From a checkpoint of a small sound classifier: held-out accuracy 77%.
Rows from block 2 of a small sound classifier, named by matrix and row number. Rows with one number belong to one neuron. Each number is 128 + 24 x the weight over its row's rms, rounded and kept within 0 to 255. All counts start at 0. Numbers have three digits each.
After each neuron's rows are labels from the 100 clips, of 14976, where the neuron reaches its highest value: "top examples" is what is common among them; "loudest band" is the band of the loudest frequency at the time of the peak. Only what is clearly more common there than usual is listed. The data: synthetic speech, music and everyday sounds put through simulated rooms and audio effects. In brackets: how many of the 100.
# fc1: MLP up (model.blocks.2.mlp.fc1.weight, 1152x384), inputs 128-255
# fc2: MLP down (model.blocks.2.mlp.fc2.weight, 384x1152, transposed), outputs 128-255

fc1.561:126128128116128155116128110135134135118128158101105128072128112088163142124153148115128128108145153125160128102095156128113071128128128108115128128110125095128166128130138128194128128118128193128082128136111128128158135128128128144137128079130119098123094069128128186128128128176047134091128128153105082153128109120178106116116171093151092128111128128128135124142128090088128158128128
fc2.561:167171087128128128128109128133140128083116128128123128147152130096139121131128100202128152172115165121161132179159127097128128128122125128171077068128128112140138126128141128166116128179143141097105128106108087139128058092124122128127140169125076127111128168128060123128105162125147098154139137128135167147102134092128113150154112119128171105124097156119128141128157102133153095128119
top examples: everyday sound (54)
loudest band: 2000 to 4000 Hz (38)

fc1.76:134172064163111175074141129147128140097128140128147128098128169019135128128128141128131128147155179142158142137128128152139105168160120133081115095132134142116165128124128176143138151121035128079128128113128126128151165186106128128128134091128128128156082063128128166128075128191128152110128106125113128128120126165128147128128145128128118120128124173106125120128128119128112128146153
fc2.76:168151137147128128128115128128136097128128128128123145131128174096099081110137134128123138125128165166148128119128138128103128140177142128099090129135156128128145078128098157124085171173155130128074095128128165128133079128097105128128132160084137128128128154128121131128121128074128128128083173128128164088143189128122128128088128155128107102169128159128128130085118108128163128144161
top examples: far (82); drums (80); long reverberation (76); reverberation time: 1.2 to 2.4 s (42)
loudest band: 4000 to 8000 Hz (31)

fc1.343:127153086062130148128144070138167184148128192128115172109128159091128128101160128155128096117128128124125113101105091115128128132112143105131128099128141128154194128128128112128169128111128115128132128122128120098125128178148138130146108109183146119142101120159128128067128183176079119128118128128141117133128137117128134128100128128128128123104128123128128128136156094116128128133168
fc2.343:142151158170147128090114128128143128124128128113146157128113143128128155128085098128110128125128128128128170171146116128134128175124119119150128108160082146148139113137128128084082128129175128093128128128117128159128084078128128158166128136096128128126156120128119110122097095128170066126143128128101128123128152128091130124134128144100128132163138162128134153163128122188114091125100
top examples: far (91); speech (85); reverberation time: 0.6 to 1.2 s (48)
loudest band: 500 to 1000 Hz (41)

fc1.153:134160104128088142094097116125128072102128128126128128095128152057128128132139160091128141139091180163128128131158115160108128128177128128105151150128153115143128154128166139154179080146112128128101128123136128128128128126099086128128128087128104102158099150085192172128055117128142143105156128110069113092085120090128128059156153128121113156187084128164172128134140128115118133109139
fc2.153:128128122128128160116128128105128128082128159070106136131162087147088128157090154128127166164128128139092128153156128187128140128168158128124159128144109128138128113087128128162110155132128193179125128162120153128129115128128118113128162141128140128162128097147128128162128159121105161128128128098157076128157108107112128128105128105159083117128165089103091097128128128080166128128126
top examples: dry (49); reverberation time: 0.15 to 0.3 s (41); reversed (33)
loudest band: 2000 to 4000 Hz (31)

fc1.85:114128084143128128147125078162123143186128101068128086107130154094128128128128107108138096131125161128097184136119158128180059120153128093169128135132128128140128131136159134152157157087128128113128138126128128109126112134127141133128142080128128099160084113128142117137103124128121169128122079179106130128141116126185150128128128048113128139178124108148126128160128128145122118128128
fc2.85:142128128137120130128103112144128128144122153118106124139100105128103140098111128164146128147119128128151128200128121103128163127059116156128070111128128114108127128111128128174104116159128185106123172105128086105108129128154126086108181148161122128107107116162086115102135105113116141128121141134119134128178148137128168152155128123128107128117143152128135103119158115138160135150113
top examples: everyday sound (94)
loudest band: 500 to 1000 Hz (38)

fc1.316:158128133098144152128128175126120149155102128143128128129123191088136160128113186128109046148128128162104128108128128111128096091128128137093161128119134108134207150139132079100128128128126128126070128120106128103086135128093137110144144136166100132108163167128128096077128168128141124098128128166072128176140147157143128145100128128166106172137128119165121149169141099166113087147094
fc2.316:128128128144163146128128176137128128128153128128122128128187157175143106128137132129128100128095128117128128132128098124161195128165128094175151088128128102150128131098128128026132196115128185171170128109168126128128128128114136128137154098128127093129128128113128128128203126073128152155126128154128089188100128110128087128145128179119098108098136130128122164128115124128142089141149
top examples: dry (69)
loudest band: 500 to 1000 Hz (40)

fc1.705:154117128128128098099103087155168071141078140132128112135090135054128128128128128113165148128161128142114128108128133155128097128187105128110186107125119087138137128147128149137163121132151128174094088128092131142134128151128128150175139115128139107138099117107154179118070150176153151106149144169105164087078128128129128108109128105154128128199111139150154128128104104119110120092128
fc2.705:093088180135156104118128128152077167148141128127126163125150102120093128128117185128128092128128096128086128131152129174128105114128120141128169121111083128128125173088110142124097135128128147150103091128149148102155160128090128128118107103155128148124194128150128101134146147070107130114166179169128128153128145153157112118085156128128092163128128116128128157128123087128128120089092
top examples: dry (92); speech (70)
loudest band: 250 to 500 Hz (54)

fc1.405:167128077128071128128128140117167098128091142128162192137103212128128185119134128112158128128128119128119141149146169119105128098128167135095178128158102153146194178131128119139145097164120124128073113154148093096105128128091149128128109131140126107132145128128126095067127138128085150128106114128077128103128128121128144132128142128144100128128110146127117128138111128118128126168105
fc2.405:113099108108128101128142175116140097100129130128128120128101174160128086135147128126107115140091148147128085102157082140138173128128128107133130128128120128108126154103097101072111128155131101103152136121121128128087148073160125095149163115128135139128117088099128128128124086157147134148093128128142128148128092159077133143091114200120128128111133141128127154141128128075105087164155
top examples: everyday sound (90)
loudest band: 1000 to 2000 Hz (51); 500 to 1000 Hz (35)

fc1.351:128164081115112136128126128097128117102128135114128128102084133119128128103172173119115138165103119153104135129141088160089128142125159138092185128128165145128098099133128121093152128131143121120068128117114118128093073157138133141128129120128128121128128136129157128128151109125128120098127145096128130063128117138149138040116138128152178117136128102115109150146121093105098106158108
fc2.351:128122147118103128156141128112152147096143128113131128141120133161183142128135128101116136081128169149128105128104097128137110128138128142099144094149108142097070128134161166118131128116122142113127126139109147128109110133104098128127181128096128109116143147146080133128128128112128111142128128102132121128128084156131089128133128195157128128126163113144123144128088138081173128128116
top examples: long reverberation (71); distance: near (65); wah (30)
loudest band: 1000 to 2000 Hz (35)

fc1.634:095082128135179128130126120177126128168117101123107145128128128109124142128153158100108077125116103157105148154128128128120073128149128108111128128108108079152149121151177165128151150089087128130078105139084200128128128128128093175175099066152113114154126128117160150167128086131104128128128128160112123128088124128145113128128153085088122134143124128164146120160128107128080128128135
fc2.634:118084128140090098125128102123128102128128113128122128128144087128090128128128089123090097095128116143116059172143143105131128144128101151128087127155118198128089091112128109123128103128126060096138135163128104174134128118181174116128180125144100168099087128148129108168128124128128108162128128128154168128162109147101105095128093188114160094106164147089131110080128128104184106128128
top examples: dry (46); bit reduction (44)
loudest band: 4000 to 8000 Hz (51)

fc1.89:128187094090128171128152085128180128124128159128146173131089136069128127128171172106178103155145106122143128127127125157111110153128156098111128115079107128140152169138184128130126146142115100091121113128109178095128105160128128157130094101128107126127120128107128128109065166195128150086140102196123078135083128125156096128121124149153150136146128128144128164128144138138131121128177
fc2.89:128155116106128161128091114128128134106119128105112160128168136146100128135107103086128166122148152128116129128104148167149134074136109156096143086138080128158139128120128120142136159119153128128128128110128128128115125110147123128145127128117138123105118179131165123114123128128128138128129150133129128101135123170128128163162131128127096102152123146099107128120168128097142117128103
top examples: far (69); everyday sound (53)
loudest band: 1000 to 2000 Hz (27)

fc1.218:060128103113128128157103068155157162172095128128129144128126187128120155126107128128176101128128128153118195128103109152159128117143110128112128135154098076120177125133145079168164145128128154137061156128092169128102128169143128154133156119128128128120168103139128128141128091156120129105128128143128076181124131093128141128143128128128121136101104128128143156123114128110057119090116
fc2.218:128128149128128138136136147104122146085153158098127100108128153150115107134117128140157132102094099102135090116128128162128128128150128082125106109088124121128095123113128128128155128137128128130128098128128131148128143102169118147120145129128142128159128143109141089128118128140151098161160150149179134128099128128112108146140128128148128106128128128137103128096142133104128128146140
top examples: far (90); speech (80)
loudest band: 4000 to 8000 Hz (46)

fc1.748:140140128132065128081162147128155128098100128096163141095128128053087146128177096131128174085085171153147117105130179128128128116128128089105128103157153128157159177128103128128128128083128154136108134128145124080128094128112090128128137094140137038128077128124120184128054152171125128128111128087144128128138128096172128128145147128128080136127128140128079128163128166067128128128136
fc2.748:128160104128111112061128174129145143128128110126162166117136128117077178107095116098128118154119122128128101128110128069120098128128131138131118122151082128082057128119128172156136128114117132119105152131119128162112169084074128166128128148121128118128113128128114113110128128132159128128078150128134128128108156119173128111117128165147128128131128172118068125070083128142159128105128
top examples: everyday sound (67)
loudest band: 500 to 1000 Hz (37)

fc1.665:128150139121128128103124122128148128082121107122112128122077152135069128125128128128127128128107115135077128173128128114165085153128164149140145113138128111118128134119196128122128108105100128128124144152124144061098128128154090166166118073193128128125128164159128128128128128163128128128128064128127115066128127113128123058107106149131142136128130128167128147123128114158109127130119
fc2.665:144128128086149128171162128151128138128128142199128129128163128170161149107128149070059106090130122117110128117115080132134129103128134124128095135145102128101128128108124127088131115128128092145128117128128128158149132117103128083128128128102086130056156101157128128128128122112103110128118146128128130128171128128110107157086100210114128121128171124128099128128128178128138128128158
top examples: long reverberation (73); reverberation time: 1.2 to 2.4 s (54); reversed (41)
loudest band: 1000 to 2000 Hz (26)

fc1.655:165128125116130135105108106163163151110096128128186166096079201101110128136158119147095128128124150134114160128094107128127128173128155128128139109146097112128128128143128128139097128128136128128093156165128158102128121128101128151128138109128128128169128128114115105085112128175128128128143090128085119123128177128146112129081128172132128147128128120128147174157169096128118107159128
fc2.655:128103118120128148167099128130161165128128183162128167128143154151119146137116128128127077125115128183121093133128135133161125142128128123142091110130128113128124128128128120128128140134088111135195174128091121133134128128141145162106128128128128121137128119165112128152127128133128128085114073138128066146128110128080128180128128128110128111089128170128119164097128159143149128128171
top examples: dry (42)
loudest band: 500 to 1000 Hz (38); 1000 to 2000 Hz (27)

fc1.555:113128128115113128173161128198128128182103114128128163135133128092128176144128145116128104141112122128149199128114128128128128109183128174127128142132101109148128099095130092139127174121128112117053136128149153128083144128128135128128145119094132099130128106112155110075128131128128065128118102153076122155070128107128128121126137128124063113183055103153120143167148104105121137137142
fc2.555:128143146128118128128137128128128136114128114171128128128189139122094150120118087125161139128194160137128099128168128128128094092149128128142066132119128134128100165078085132084166128128106137166146092128128118137194119128128128128128128128112145128143084155117153128096107085097154128133154150126129149128159110128128128161139128131104148134145128174108114102113128128175129128128146
top examples: dry (43)
loudest band: 1000 to 2000 Hz (43)

fc1.239:128146089128128156128166109105128132094058147128119136112094140063128147128129128128104059126101146128149115132128116158082128128147161128128179115099139145161128128128176171164152127121108136108079120156150100128133074172108152116128137138128137128151128099103151070090106133157082124128122118143097128127153140088170116117119145184166128128112129121104128128138139128103128118128131
fc2.239:159092113115110114129097127098128094128133126173122128123128156159128082128133086136128096128070128128128128102094121128141128152187128128100147128110128175105100086128067128145128168128128101109107128116118107128102118087127108128128170111128101150128153112103107128135128086091128128128119139141143128132128119127118104128128133128128109128128128154070123128128131128128128139128128
top examples: everyday sound (55); reverberation time: 0.15 to 0.3 s (39); telephone band (31)
loudest band: 1000 to 2000 Hz (38)

fc1.530:176120174167134125131105114136128118128080126085153165117131156128099128128173108108128126093128153109108128154153148148163134128164140140086122105127149128164173128128121135128147141134111091145088128154124128151128180119143128165142094145176113092128128075112116128101157128128128122128144119161128089128161106170146102165100141128114128128084132128116083155100128128128128073128128
fc2.530:150099144101140154128189172078085128150145130135161128136126157123117141127127092128116119128133181128095092128161128148128128131128107083128128150128098124108062140148154139111128148128097100128118128105150148128114152115106128096128148128134128104117158096091128147120128118128168148170129123141129099128128128087131142131143142170128124135101148128147128120094131121098164115107116
top examples: far (76); short reverberation (64); reverberation time: 0.3 to 0.6 s (41)
loudest band: 500 to 1000 Hz (70)

fc1.286:132128128114133132167111111128128147128128123128150166113128178069144123100126122128128128143111134124128184128128141122092083163119112124112141100120100093100150128128128147112128128172128113089036134150128158114128147156129128156133111132161125171160173128128155128136085128192128128128128074174144128128106119085128097179128177066121103128111128142128149102128115111113080107128126
fc2.286:128103128101145128148138128144139128128119128145115128144149116128102111116138128091128156102146137132086135142128151121131093102128128130121128128128150128156106155106118128128128143114114128095128109142128129099128137128130114128144128142128141119151128146144165119109111127128128154128128122133136131128115128146121116128155128128129114114128128117107128128120138128128096128142128
top examples: far (75); speech (60)
loudest band: 4000 to 8000 Hz (27)